A small image captioner, trained from scratch: encoder activation gelu_tanh, trained on rendered made-up planets.
Rows from block 3 of the text decoder, named by matrix and row number. Rows with one number belong to one neuron. Each number is 500 + 50 x the weight over its row's rms, rounded and kept within 0 to 999. All counts start at 0. Numbers have three digits each.
# fc1: MLP up (decoder.blocks.3.mlp.fc1.weight, 576x192), inputs 0-95
# fc2: MLP down (decoder.blocks.3.mlp.fc2.weight, 192x576, transposed), outputs 0-95
fc1.12:492566480466589505488541491580475594528612438409508500462477476527507471513469474467489459305520488529493517547510458537417520557518528511520521557554477444466445481517517404500437590513452520442492484426488586523516528425511539604466541487474481456463483457376511479405460497499427504465
fc1.13:526550481472517610452453566438504519545526460479486577555511503437547530472514508499527459550512447458479409434562512503547519517448510475563548475492452418473487588523501524539614453408510525543466542531514554392591550559513454486465567502453494452472545563480530510474483500528439519455
fc1.14:469556445433554478541492456482477615572584535492482516524431563580489378451511451528525614349544649513511542481501463561523415509467548479550402571515478533482407495460498514513532459476443518453480524436529528539410555484563466511469526561507492489585466491515522506480442433525528580541
fc1.15:494520519396502512504541387492511505535522548539448587486459515461539387515505447513490416417472566481510470598505523519495496563512514533528500516423528495577495333599455440536438483494471571472486546524565563494522580461502473565496482414508493412536484442534492488483490536521427493486
fc1.16:534550475447552538452524457562503525552482540506528583510498536448556510519502430518521557411519496543509471423488523464558467513463493559560482517485472499451417441533509538521513545506508630455529481492485440510508547460450442513419362531503444490490457522578532499526500476627426478549
fc1.17:493505395434532514492580420469507542518579504481493516483454535480530454526423499513534543416551542490516482538564444483512467598479421515487441494536470445421522550441527510453481472554508458461474528457535535456505555534527436537561560585463529542499558553395579539386420553512547537524
fc1.18:511449627526540485478423550485499580559539594491559456551429518508574480574662518441529504429564390469523503514433494452544518455529458491524471524553429453467527496456458564446519456508498507574544494567390427517509455518608502469501500482574456523507466608551549504488486434474403438457
fc1.19:546541469502533498519469416591548556602535549478504492481424496594534516490452506501475557478509481524499495590453505508390476526506479453541557504473535477428437505488588496504503522490418574497468509473583552496434530426455425481490547510488502424469636517491476423390552495516492467492
fc1.20:436488506509606498443574557468481484484540569439465467433613491578448558523525552518487434471523430517445474535496544440540543383522518476552447589443563513534448519541531492539531491550489492428465451518625565427561540482497527559501501469577566619530505488460480512534516543463547586516
fc1.21:456487518439552469464535471436552516485544438447469509525391546445495458497531555556482544494480438438485538522476551486563526410448516493436465463506549524482469459585455493552514521574562447481501442561493490586525531431512537460463510467466525545444580501508501435598456493474497630488
fc1.22:422578561546511442539368454485597514555540576488493510475426499538476632534458464490578365422426546415463492443474555484578475550464457543531467510499471589480488541530569460481452427455479532601552478509525477516539443492479518452588486560544556469439394527537532492468476491479439419424
fc1.23:454435519508553484463521573432449609460526464523521453509502483475406545452495533629496408593471421564469455535530532462574561403533478486386448569447587616559422524526493537501515516515492487505394532490529466467478532500576598585475527422439487399503495421528553529482524457405479518488
fc1.24:460529497463498568424601552483517512482487457469509540526520507484509574512525477546414470458591521541552507535599498593543483515503521513513534595587468518561500548536584564541498560513482547391548539437538465468530481578445485508462452527560446433537532435457545506359353443502466484488
fc1.25:542419557543500513570610550483412554475424559514539532516576492514452458482502491527570542526521529535551440497557570511561544578575525360571521472517450515627572444481518493470548455456460387535487435544450590443421479540528457474553481532518450501458523461428461486514532464534502527541
fc1.26:490492346569529553544474508532406418450548475548556528532584383500472528418513584473556563510475474597522512444491484501544462621482499492504573433405520523473465486437470463530538468514468530524475486552553530580493479469495507479465510505467457526447535446476449558562452511448506460582
fc1.27:567563471398499576476552477508548495552484543517516527499513506444480467453414482525551571453571544556464469410541517462438489521498475553560442494432461478462406521529539546450500568569491535440505479514557463483478525479464406519482452561482421468537477527557583542500518545573445454534
fc1.28:544464477524558485485436485507475493574486467483448516546456494517507478500530589487566510473457528486439559471591510548523534472506536524524496495503494653520495446479452461520462443486481511537471491527441416491461451468613490459415503483557377482484462568488493412593462549431507489581
fc1.29:535426462455606535426510499420492526510521559527497518545636509472496522525474357476511481439489533542531434436501519512464530579490496538410513496384469472490551552425407466498495474480430604453518509314526520376499541457495491479473528509466502486573484447550543487488503440506520525509
fc1.30:513505525537536465468458447508464536417483501498431451455419436530484575487570434432408505474563426491520517528508443492545410542426467449516464526459398503546513532462513379392525461485539489542469552415546527525464544422488510506403409568427504456533477502419463407426555529530537436503
fc1.31:583478516482482432558523556602594518377477470464451512462432444490554396474542514537486538483552574540528489471375416487520501502377427488438528503432555495428559505413426515518605507543545537576568526469385518567482492526533457551489389484477437461477530536509503446484470495572505511464
fc1.32:416563494476471511506515475428462465556548504583454553485470442518555489492513449498484513510470469630458531522456400452488483490587481433479439472451504428432526486402582423431589509403497499475519587492521561509548497587509448614485476451495505501398481468391458468504480538468531434503
fc1.33:468492542457512555553520499560609513493536619482482547486382420422510488451558542534520474450541476507558512517500494495528513420549461505459494450581473499480483484440479622446534492518519560485453540500432390528453498498541435516435541477453568532511547449519479430497445391507502589495
fc1.34:497438561467549517562516524509486451372410538509435368436485402513491471470589395501430510515461459529442498521564449527509413526415490439469404605416559477507425444492437544537534425492462414476465518519566500471512445497536498558462467532577409541468489432456540547452532584436564485517
fc1.35:578392542492431525549419532479437508477499617546413438429351509444434532552559508527426508610513495458433494457482478457496528433511567484509528453531546526575521490457428503522558515566512488511565541394570503616468432519490478476574448603551504526524476455522449558496403537461484343496
fc1.36:510521427401580511471466430491429544465609537557542561459595519522522503568485458502493503387562554522510442523516532585508497521584513509566472530605522411472559494484564491409498492544419458411585549449496466489581505549539560533399503494617429432511434554536441455496470441478418477512
fc1.37:428496502426549479484551406502477550495572473472498513448479537438517463485464430486568393504554475438426489468584465511563482552513509453449552547463514522432564497594582468502488454583500527462518550408480601533511489535455546508555462603536553515548520564568580577451355519545417480535
fc1.38:508423487563632456469508516547550516566476429481446540581370572487534427492509494509454574485588514461561507439511544576487483500537502491572423504589549501515510553491450507496491490566547534500533493591509456465437506530582525395481515459489559449438455546428593509487471431496509476537
fc1.39:585416442390464495492439532591506533447459473487445405474434394507591460513518462473488565512529465509473510489425489541495458543470500545471509549519457500559550477422434495484655542485558456484609493550464454565472493495524568520343450506543454476533596493456461430580414482453483470517
fc1.40:467564462452546508577542503502444525536551473450534534478544513520510476409539415538440532387545592451484487506529446573515407537520495525517412576475523519500474474461471505432516481464466534391504596458508455440529401491566614583492495531541423489535482501460495510425373430414433552555
fc1.41:492405566515536500485363518476506590543476489494465442521477420473540528570505492553528558592511507516491474476514517407461521470464569448509532499547528549615472461419417547492527485581608443469494612464438481520550436456525541476496421536566571521466479528575457435504555439465517518494
fc1.42:492503545557453531494530450404483619537537504485561515484479550489490544450428518540567380541494516547574490550510528411522553557562415401546448482496476473476545588508493508538470520488492588460438504534483436464457473544526485579547549501569548465580504439493558620494539450458456597551
fc1.43:484426504464494549488468490541570457415513419481523500505438540501511505505542550499502524446507526509473468556421488540547469598405566559473525426586546571485596536505526493528527532548518535506443557495462484541503466527479539498562496425577451451486496509563556470503516444592491467510
fc1.44:551463454540562504498419576533492511434393561530486550534441496570504460413498420504431529470484620581447427423407520472524463446416485545499447505443478509409510446461440489477597397548524492524471423545519471502467578546564472448494439427495431528454537520422536481598537636556527517460
fc1.45:583533556615422467518433396512538453443559498429467437426498535548533468523499441489469513564492447519518569497414473484541523427500438542444576471506576548490439449522482565484427527545484482511458432540386478568516551484457465488519500538514529536457594480588505459503519480437489465507
fc1.46:428541457437575497630494418555472536479468492414472558469525525530446544551443457434463463504556525468538498542415522419457440401466512513484498513525489436483422391586514534600416517482495449490557512494490469592418559403473524500585517571479499467577493496533514517457525553452499520507
fc1.47:491493520428621519520447480437448525458498562561496584409503552505554411510465477518468534430472503504499556496568540602587460503469552563533449513475525475447501327522526509459498481553438526505457529475511589506449522521450415533478522482504556527536491429428550554450443413493453466600
fc1.48:417513452434523499536497572536617523432436531494504532540492593445517487528543474450435588521496511530479489519530579517586464437442492499440488427563531465450397504504516458515550488484499467469380496545542471474590481469453527623533524546507572477470456542530480559480548437422520533441
fc1.49:496462554517433423474493487491560497493503532553551472435356491452540454461445527448477530496526398471490466477412482502554417505496484466524444514563499457586510497416556564478608542538503526591562501442515468579468439492520527458407470518471535443484398458592482564490467497517409546456
fc1.50:520456416463580488533516406493541477573393651523521544521467525447463436519347426573481551477544551526444439560564531488553442578478448520433470583459465476503468475497480496445506492489570517486524504566492556471525529530520453538530462511505538614559565480451588548430457488505450542540
fc1.51:549456537527445486538515503521405440506528535608517513493417485494549514491618659456471566448515503498560554519449471582542410494529548466507486544572444581525548496447487469525530479498558569545472512453421559461474501540485585493479402430483448487536519522502443493496530481521509459570
fc1.52:485526486534455427489497497445422475445491514497484521497544508396436435501590506532423529422504521555518468522487516533486532527512439432579481523478504527550509504406444447435482470459493513538466499471473605405454457539425496476367441487532534533489472417401400521530384496426527448611
fc1.53:547535520514486553440474573455558522445523541397519470478484451472473578452549466555486536585465502469455448459545506525443500381492524445548537491429480590538508583559485468504604395489499472443528542477564580501511416545436547525515437527646507472429430493536540515544506636437542491586
fc1.54:447456552584547521449543441503514509523522500460502527591364515539527603410613523467416459519575390440580503556518508555494507440541528545448540550515497582585505537533577455521568523510567558555499489438487502556471516502498516417528480435484504476421480503492509443496534524552491467439
fc1.55:489533444448471492484493507377565522498511529507566424491520534463473423536475508500493578555515461546477474439512570530493498491511489526497482533450563530503543568512403537535529479552504429504514414572505474485516445554621493444444542433506554448529541553514506555575400447328464559500
fc1.56:609541668538540458490499513437438561464562534504573470535521528553411538507522533452560422569524483505488520607523540496528432499520542542604521558499501553546553517505503551565484431471527561461540438479519479485576442463533451557520515487604496482537466553525495457497525441514420469532
fc1.57:459535533582490506484494517529500564510524473500504519488564412516428558504526621440503471562563438432519565540446452586542538438509579559472489566516464673587531466513480527548447398493565477539471498450495503511513437420573537488551501460504459458598485570531529404456594520549494435575
fc1.58:571464591594470474479473443531522523497531506557541435493537503501492430428558612525537520535510477475540489419501494460536572529565484528577509539543588509488529427368548519498525409520578511546509589490484512570467531556526548455523472446530517493541460484415575501517521437534424517516
fc1.59:504512493428571560464557475510563508560580414492535465582441547528513609489491531443544460526514544463518481447492517526490518484392563457487525506519502486454346542536568446483505459422546562556485471517551554448529532486452378597479504581563459468427544576568520584423493468471468490438
fc1.60:490536464368659473452509438410480521452544509525519503509579531459468475585431422465477496434499544544505476536562524585535476511570578464483534479542529435504556622476603558438457536474486583429489514558491575432499483594520517501486519562545438449501443509539521522451359413440486486582
fc1.61:523587534602507522488509565509503450398535472492529526472470471503354430445520518535421575570574516597478507558451465421517471440410505466522454493473593521588506519461438451491436453477486476502455463510540469449491410532523527475493368593501469502405493501541528446506526460477564456410
fc1.62:479542492428625506468463457539499569505660509496546505465500543514469465564473454500498461393518492458522488517501560638425479440618507484498513461566522418504519459559599587469427511476492503425540528459457586524532453575480478532508589498548445477468486530455502494542427355479450485504
fc1.63:551347510553594412488552527520519507500522508494430515555367510539498448491449410441454480580486425494539581444553475506501511493478550490564444341519473529528506472439484501449586517483617504567527555430478443498538483494420524443477439539535430585484434498500441476463465535545468451473
fc1.64:593468516577488546553483409423589565467518503438486564471453477469597377499465477507458566566452552420546471415437470582454569514534394546379489421523467487491491489530476544434493549588485526588440496572449423571427496513480523527549506501510522593520496447525576413438510536452512528577
fc1.65:537521514592507543541502469500513472490465555474512504516521447537434595522546508422520427463528468488519482565446504565520547474447474545526471588575544619538616486418469484525526391458479595582509502437438422533536460483601532499479508484505454464531502476603479410470512552506423421541
fc1.66:501419500509474542570500545395423574497531511525435521494552482481393397422512438503477561472525488550448510466510449458495497557454472567561445536480504497518442540528460490553467500563471461433440416446515621470438488485554504560450415444455473472480520541404500527468451446426461481516
fc1.67:528453487420480462486481529484484578407463492558436438487426457410581400404521446523445535519570473531501529492472474488544488534492455499507458407525468415431530608415503518445604526457577502532587527485513506517437503479487543383480435459537457491443472461510460485481365468447518479520
fc1.68:479538508524612493458447397543476452497526530474542433451499554560434558501479468485561481411499495575568483519520463536497405528456572464484475445490559503495485439497553482584441435537527497389428541526533582521515451435542535556399535524506415504398504542498563489507466448619517500542
fc1.69:453568535395623519476486454438527571442453564466554538414529475523447409452443394491453539477493443508490492481574566551574445565535589493469454553476516416460504458485503550417510507484484561494490555553482580408467503577511495509469462452480442534515472505402555557462433404511443520589
fc1.70:476477542446546510540436514496432477481604496497531543392535453438479451502531442488408482499505483535389486530512516548535468552458492522500443483489470518455476536444519485517497434513499572426523557446551523493450429539562500561451415532585511481565532422455564564480407353473376437460
fc1.71:507457571516515470435445466433546471518523538487440456534439511563437540598513397461426515557441473455501497417426498428477412465519572497507487431429546523470577587490540495588504521515498492498561479413576504504599448494495497443547444526515518584611496493507515425627477522439486502487
fc1.72:484489522484521492474556442446574561471604504513564523556583476566451484467485500571497482494416434458463466484496433512483493564573482474457503615465476517470422528546574552512488542483456619432466456524501460484524411528534537616529530510597554442587476454518568536458400439408462455512
fc1.73:396535428454542525543521532505540507508484505432522577548546493446469551461468472470547545448476524535515598522432522449570435519429595527461437504572487548468419449536422451517448502536598417476539524563390410547476499463514462438524438500515496482561468477490482535504470473529475642494
fc1.74:507595415463615506577535486544560496494538570461505576520610460530491531525482448423464481493561526537466495473534487608503451538512521532471504558494443512555476418570475457533391437526508456383508562507539446435527498466542532554404479611470495481616414549464506508462437473509445534512
fc1.75:503531457519569572505501377481477468512541522463514524449464461550444447504533475467578537483553528524494562539437447502558504480466436549456577545472469548543546492546479512458401452533457494499415547532477432528448428507514447583501531507536449528503560434580590424475484463469493509525
fc1.76:534420538613555501510436543584499479474546572537537488490422559596553520521525494545474457532506458389576557533470457483516489498519475526514590523540513581514453420434483544527579443483620469499458502492404400617502503555522535482528474410556462526429481556521455466510595483524444409412
fc1.77:458531480503537538476503483539518531530519409455495439540410485443528374520419442576573482398469526455538461424543567497518544499457449494418525509487465529477541472582524557544456383591486355570442457537492556430543476518513518466473587501507461563500499559471585488531496501421533546494
fc1.78:495519561484446451496588553520601502557463549444445452477426461429482528627513489414504432483466434505455577489519516487472570501514488585505580453556577511519499557584512519544487598536527512532520519434560507542483551412412524541483550430501554613594407435549518518574572497490476507454
fc1.79:468455429446541546568556472444487629533518548526539554536486547531549426449457493554451543415529515516477553475556465565517558620547557480491457547506487447423522496425527547427486587531511509528505462503527585580453529540497482526472528455534525473556527516482557571379418437480513549568
fc2.12:536463492534487462546451526573550493507504439479446448546520524486474452508458526538440478569537414586517487412456453576491498519549530500533522445521518498522501571415532440488543502465521425484505448469522495447489494507518499489468575418473474513503511511559432512500488586607514602480
fc2.13:555402493474441476610577472584396503499525498484492531471489604469492447572519562523493506479570548467480506493513424543474551569484473500534569510412505517531522528474436500479464491544513499480491520542591467519489534494566563472412502518477472568465441517432451474499493425467591449509
fc2.14:446497526477525414500458459496451514631475498489478505462522398481478524424559551512471539541455480530520496405480458563385489597487520508529387507527574501505469501423500501593511469432453546489476525423407538495388586427574411517537619518535492482489533413461468487526509491502514574565
fc2.15:486559529454523520518436479512589453592506512478464468574527513467526448469524614523492570511461464562572433590503464454450496545574485497456534477467503488519551460606432501582453471456490582403509497495509570444498494383533430551525524380516510402478509444532427489547531551470454574452
fc2.16:607552454498525553536531500491529528490533420457406520507492496467610566463506557599513511461533448579539445529414479424476498719488509547505491517519488510423555487468468430435473455487568509544488517502501505450471517525523480430511468487426492475467446562558440547458551530536439516582
fc2.17:514417475494470503533491498530549451494460461499430501520476449445399500495482538539434473623471443483506468479432530548481503579472527460525545461554529516476505621431525452531480546432547430477505489429469572441507491439546418382487554420482532548453502486527474464451560494488494574446
fc2.18:476505471496456570467467541486514415525471361500530468514519399471459559360469528560439466554431525495514448504520538510444460531505527479514532469535590482593530461499508460536507524489462456480520464462507501473443567503379380464532498494479512492494523383533421524522518546585613599527
fc2.19:491447518460491406512436520522524433572489472537466470555437428442411496536546551517407521524516417583496528472485495552486492551585536535525540379505454426551482579466485497498500543457490432470477510437456494463493472463532462434478589478464525531515458494513490478472576577470454624425
fc2.20:470502486497374518523496462510541464548475479552520571611460475493501493568498485484498572544455506492523465516464490504438500608499488430505557575517544482573465585476520472538464491492501524550469566474437592477498480443499417543508552446475514424473481515514438412486514476462492484478
fc2.21:526516551510520562494506551483480516508420538498512450508497550542528552503515478460521506519448476535498466487569518526450453452562515489528624553449434522509586515414557541550521459428444574522476558431518545455538411485522477517525545482520482530483429499510479563396587543523448455515
fc2.22:576452486429515532450538590525374455446481427483485514540546482415460399452538526614422592551567493535419493517536453483465565446455480467484474494576522496539504446463453481504571478504551443423406455511495430456440574472569452577432513437471494536504566499531471495501518541547515553538
fc2.23:447587523457448527512447375502568440561495578510502601521501493467507459577541478432510524481422494420524463532402520502414521577481462453570579615526470426455494528475509506508470481462489503510504520470494629527577395396496371528525540574558537532473528550480426480498519484540474497495
fc2.24:488513522557471453498539480546518462479460453539432509489503519482561528380480548512477365508506463483562402415531486493478508588538473532497491530535531499461517516459566469506508508485526439463578503402494514549542441550592430511495542444522525437518532550503438460459482545572502452433
fc2.25:431582516465509448512437395426541516559563468521422519422395387491463606504551525465470543436476447487465569462446489481520463630512480586456437556542510486384432547423436549552374500454530597423501493503464508503510528482464536456491507475486581448574475460524557564504484421433519511493
fc2.26:486411526512486363573444502613515578548555461440498485424346409528514541457509476449476462471538482498494538479475488603489444550461545533496458435523460516467482510500473500480524537493531412471487505528487567514505496442486550466435520551462525577569502604474586490550518565502553497440
fc2.27:540538520519540562502539517513581509500472468422453548460452495497581558436527512613508511400505508566536486508459532437486512674469587537476484487494496509420555482569443472444485500548528561577444518521499510472516538545498468408533487536463497488480412559541477542523468554479459536558
fc2.28:436499501488461461516497536537499533498506487452456395527507443522536506459540520463435521490541419634495519483431486558461396509498473498547524425537491419471641469491482473465532465496468485447482485488486577557509522460425510498506589527480584526561545423541496543435562427503489519403
fc2.29:456503443473554557394458452390495452575572464562515514592602517484531484527542411541537551474492481525460364473458572491384550482517494451427518462467447466484579492483466472468520468488554573457574463406466572402460472465545433477525607495461510425484467452551443540489464511480483470539
fc2.30:452490459498454507495505521493609407533460492514515573555546463500501460507504541523536542533385558500568443520415523542449541586521513579403528489549587511429551436547524576551499536503451495422520470531396500456507484541507427480576571484571489502532520473540475547571511565503426516563
fc2.31:403498469557494582424506531446534548556428512509584484534519604540488607494407511433467493500444484523516486455509566543451542474551538546493517446531444520517451435571597456360476472528559467478505467479544457518491467569463486413510589511544534538509469497555533521527550544513533483512
fc2.32:560447502531497451531474505501587501478398483474526514450531479485429501512492535462475534558428493408569514497515558506546528659396501537511515565542523549517458478539477528548488540562463504484523505570470426434463437422535473456529496577554437421583511535596521512462515517466434510526
fc2.33:492461436497438509492420570524533447474471465507473449537518504511487524495498572499484482597435486508490446513425550503440500589513576493445557499477517504481540503525479444515492540452512484542506594475517541453409442405561426538535663401516542458414492522552504451526566589580447535436
fc2.34:454520426494394446471510530472524568625465480519489560582530514448460604576496585481571517416459545516573503469458543503377579604497481598467583439526476525476594546481472456483443516522493595491480429480479509572454529486506445419600537573410606472553546492530480517605533447602474534476
fc2.35:449602480545559380404509467507557472464485454500527486498614487489485507468442474401520511413441487524611480500475521578482507637471372501472475543526482484428454474528539462430523480435535506459457489557447472384512559482497491500481514412438472547489512515595559409508614525498530571475
fc2.36:557463467520453443499439515575530482575544432498521499507498402472485487446481578510391476541451444524525489481441566581472408596557518509496487439540523508495419502422470492519429570454512472519542523488496457501416458436498508517470516522471494460454548493509438519556518538485535528480
fc2.37:475497550535464518490481515489539503553523404484458495501513466519510478393558532496523475507460428462524485476424546537486560559534474500512534529543523458410549559525509447532496570496458443474518468444426589509489461494508464528520535549462487460520437494509484555538471583433449581555
fc2.38:484492505449466494503504518532459455482496429472479364485557441502551527455568558484527538534474407587416500497477559465509508437509536466475567405452449475489539493503500428433560422526540423463488486400556567519474482503470417522453497471492530556533540506550479508534578581486496518513
fc2.39:439590526554524482509551514418509429481497549535497519507491616530508522498472593518509464503376509530558523484492552521462540482503531528449544460452606473419480477569590430436471467530461518511447535428542541438525481557496439435607523536458473538480502550562522546448571586513507511504
fc2.40:548471511547480421478446491555567492561417438480478520479500442475504519422478531468428541538434366563511469423468511542468458641488550511525471528539611560530435563421501426537493536465456481499498496469467526496442492450569429552505531488485470480516531503531496440549526571504508509459
fc2.41:434577535584448494530507475486540416469416482550534465521463564483533427491526517479470468530449439513584415430461514470464557572509426514513475552487490491490459513501493385472491446529474555496536408516510593484507507467532462468548610471437461464492524463522460456536539575542501508437
fc2.42:518439492470476442562460399531532458525542499536489575481452408500389506485486517537470505501520467431451532511485451484509447595424476464531491495489513454513380567397475528545444543471541448466534526456496536475493502438490547457453439527482510482537518526502507488440547422425505504475
fc2.43:474515495516507479512561565496447534521413494475476443482462539539526489458491519431444529500562496524485495498562535550467535369577481488493528497450484450445498414482495530405444518489532474538573491481524456545506530531513481496454509543510586594513475499484509549469483579517482537520
fc2.44:469534464502416559507533506425573464569462410526541391568572529450554555541388589496548502523527364547558549471473507521488497586518495423495529435489427480571521557534534470454477535523533448507501489460511572422493461425446531524492555473482602451502566569505516638500601417453588509520
fc2.45:500445486471408522485465515488467476512483447453475572518461533470455591484452491473497514504495521436455485434472480611428495715514586537529465483425449474570521570517532498392501412559458457504488497445505546481449464512467498574532504511531470538482496478490461514506514566524519450534
fc2.46:464476471517394391544439526485532488551521504493436453497476465423412548458455473481447499481506410522463559465489455630461456609542542471485508448495476506570467607396508437420526527540484405472451468408500500481493493491467518512473516505459432547456543505539484481508467543514516524455
fc2.47:512534532478523513475486462477533496538467447517551520557513469494541528470549584447481528532456446526537450546469554500550482513491452492512463623571564486485476577536453493559478494414463486421531460490457612396445491439621441584563581449545551510449497487533419482545464477515538437474
fc2.48:535540583547475526521477420529567427529557482517450526512554440503522546494478533543521370516451435452636548546423480470417528603503441513516491636462517552576551551522531512542431509517543512551559530473452573578459511466570432486502497433503446532495508404456528377489518568536453478533
fc2.49:492532455454532550498538551503523476484403502494496470546600583498495461500543512510539533553398570511554564479528557513388666481501468574438562578434484500433548477611455436452431426521475519436481540536487466447494582527523386506601567460505485555518552478506526475513551555453481433554
fc2.50:461511537453553531400445519522585478549485451537510467530504442421501470424510507548453542503478476609536434576425514532549486526486509507494490545593535484473523509559495456507490548466492566505477454480488564367447540414552480492547597440495496478458487410468448475541464518473470523506
fc2.51:411531471440589448465503476468592586501425514418432501551544497578483492501440399443496505535470464588489454511572560468456552525475543559491516544471575413475531459574508548446462451502435499480548511433446449551506480489504424455544564539586474510510474423527534500519467477474491566512
fc2.52:522514495470527535549454445515561539572459462495544491463507551540534581470466510475556507505464479554495503528473479453500482665552532598470462578523519482372515461494550500551503519539468499415532476545497478529481514446515451514592608554551482373515521556543577562542599516529494538395
fc2.53:456522469542442475597477474518448492497526492570445518537481490471529507489526547498552443460463489572567481510458482443521514691500465580490414522531625427480517428428499420513442511495488534519517544521451515508482545413523508509521597488409538488570589540475488465494506427467524487431
fc2.54:476577444517465570512494567535538439511425447500506537518520531523576426478474521480545518483435531589466422420480515470461489530510527502451479479450538439437573359526445480473450418524460529478574510525452553455456463503509459555499550528544490529578467461565398497498458442485488418508
fc2.55:498508561546567473540431431590379522483566481548432511477517486531545556478540499536525402472431492392541476507550482463497520557520500442547528555545518491420456446473550489500448500406522584438489575436504488568547507409430493522564528606481515507460479465488448461435587514540488417515
fc2.56:487434468454419472557467476561542445593526440546480564460506453454497497471513527553445509500486380506472460478479418489480517625509488426504495558511536438511407540459446501536478571491525442450496513474502596514431532408453508470457487532440525430530527435512457525503493443405537507486
fc2.57:507469520463476549480480476434607431515397518536476466571468481483553439455488497492443484535387539585573453448540576446467509617468442485474505486505583415469454521521526515459504593501422522462543474489452520487514547486490466456544553501534488536471529435497425520518510462409445499444
fc2.58:479583505497538477434469544562534464595472519448519545502498568489484511445529511511422543476486405547527473570547476529390442547510482522546475520512430473490475587517497464389443474416403550413567476436553488464531514489562487505478480515517422524552450511470458455521429598530523508526
fc2.59:560543535503494495448502551514543337600469459487476527451488487428474510489513578519432459501507446516472438484497477518405503564461514531467522514498586503527515645377474458535507547479465510525527546512510527497502498447606449492548623542499458532437539450526417499554560518501537410482
fc2.60:479506487552444481463469580508553510582449489522504499509477494483548533449500568532485504546450431497540501483433570552467472626496504516453506548519527506451515527543506453510521565452463509519524511434456520581473476468493408532492594503509477485427479512545431495557462592509476544489
fc2.61:437521483440483557486473480427508474544406499456481457484533499481546588494514484423569493511462499489526473454510478562509561587486475524462505520565389514426453435564533532436527490555530557486588529504481551560551575499457441522427607424523572519559524457483507564487534582482531532594
fc2.62:494450453560500470495502556530458547488505509487593446567568555510554495493531629571495498513477480486475500506483502533500508542558498526530594529531572454445533524512423469475430533482488457513510568504485526517418485507551454490478507507501542421441565535511506517586513612490474489522
fc2.63:414618488465449509476463485486527496455458474483584496420585537473468505525575577460510547490483550537506461530370552537431512504550483559480531656474509503482504466551506408451538460535440495453513477512453534494468513552583433532473561517478560475560480473535563465594513490410492499518
fc2.64:462469430500487464448423545532485419596455455511438559568453474474480529459496567490518526531464501521498473468443475480406457636536505538516504495464499429458543593500589501580431530520488521500547553528482551437453480478559444585521566525558513464462498498529463421507437523491467502481
fc2.65:469492493483504495408454473516574483578420457564531514509484425511555549404494508498542504526439510514545457391520571442421452561527529501404518492490532457500475456539469513443513558491483471442513474517419563476426600428466420454550561550558549519511468508514467578514453487441516577483
fc2.66:499432470558510509555529479534576464601484471491436513498407497483463547538515492512514518509477487453486479413513538498497510623431519577504446529514503494383480492383413472595440449443540429477556470431500553436480563397570417459488452488536542519557513487475573478503467539508498487495
fc2.67:469588508495522548512546483465530443508490452485585487503537658583509488587518581524501449460476547496497486509447498571460521535544533546401604564508536498499545411607547454455511522530439517503487471476545503508523455574523436552544551546458463513537583548524509609492580641542480522540
fc2.68:552430502555474474486494591553485509521493467547501462541472528479481514423541574550476507577486455498526502478423568520471516549481549527523513503462485496421575523561549452550515532416493516499511425540408499511514493533556381460531565444552506571507459467522464494609575593480500495507
fc2.69:468518532463524518442459462497562498551476485515485520570494451467508512419512560445486525523480441529501434482441567526526449501538456518473521620604567518530475542510483465513539517420467535435502484470430626411425498408560442580548601453527529477436520484509453488511449496505491502525
fc2.70:579493451537457480493437515551533465542387404524450444460505482471521503456503639507511517544457405502492468424417543509511513597465488559481465546495571526485486520487465404530469532437459457497539453481500574480453566390547439520480536444500546506516536522519453480508551558488500510472
fc2.71:510546465513522482596505590579457506456551506545560501435512498431524488380551594567622458464457535479543504510573502524473564558497430516514447528581503489538505388531451437426545417445490527502524505538441480526377558473470493537493571459498520468454505471535491486441475519508477495508
fc2.72:549459467500450408530423474565553449582490431513432508469434408466484515434452547470468535502503405493451466425433487499450446615477463540510490497548557455565391557412436440530491551471496462487539490472516560436462510396503527509481500522457486484521548509523507516518542501465517541480
fc2.73:445494580532447504524538594514622495470484513500563485564498530473373490454455478566511540553398439533500557474497557580533454605424540430518418488489531522433436481518463498504495574520513462522479532451493440519551536493509478501482566533482384507449501486489519454446405499507462500409
fc2.74:578454550591472494468429516500475434549519452432406455535486528475499453455493593550437481539514401540489418434458546463415535467490504477531487466505501491454489534420525396472518531487532413511537454464522594477476462474573451480535568382458492556458597479544498485503519542583554488464
fc2.75:494463484530476442521426560525501472490515418524476416523407535505482497403496558420416520528523424537468487444478526586413490523549543543539565444461503460439555576474546464487513524540531485541523470475516543537480483486541469537439551465496533565487525534553539462500488618511455510493
fc2.76:416577524517434512439510531454548489453408413464536466539517468442463468466499517424504523491515535584479427463521538518453490520511525496486492562480510450516494549553513412472444500541460526516558490464497571401490478455526437497516516586486520542552496444552527524516467531475570559538
fc2.77:495404494448419489484471551445442403464461512475536536516549466502507624452595488506486529621499384548490543526426485509513436477518621526597456484495486507503521508474457511479508565410500629437506539488519465503509543439543484544519468489527566483441474503498379533540524516533435473458
fc2.78:529478505469552531489427474493451526484586498533508502492568551514472465368514508538516508492513534463478465493486498549509521431479481416501468597474473525490558553456512515444517458420454527520474506510482462513487492521581554481479534538494446478458507489522498443411474491466446503534
fc2.79:475513505473491486459408522525574468519476440537467504536492451443509466416508615454431516521415417599514426496454559521473483532543480507495520542589544498479507576509506451459503513447497480468522477443464576417453527425541422537498585447532524502432474489528437473488515580512469548495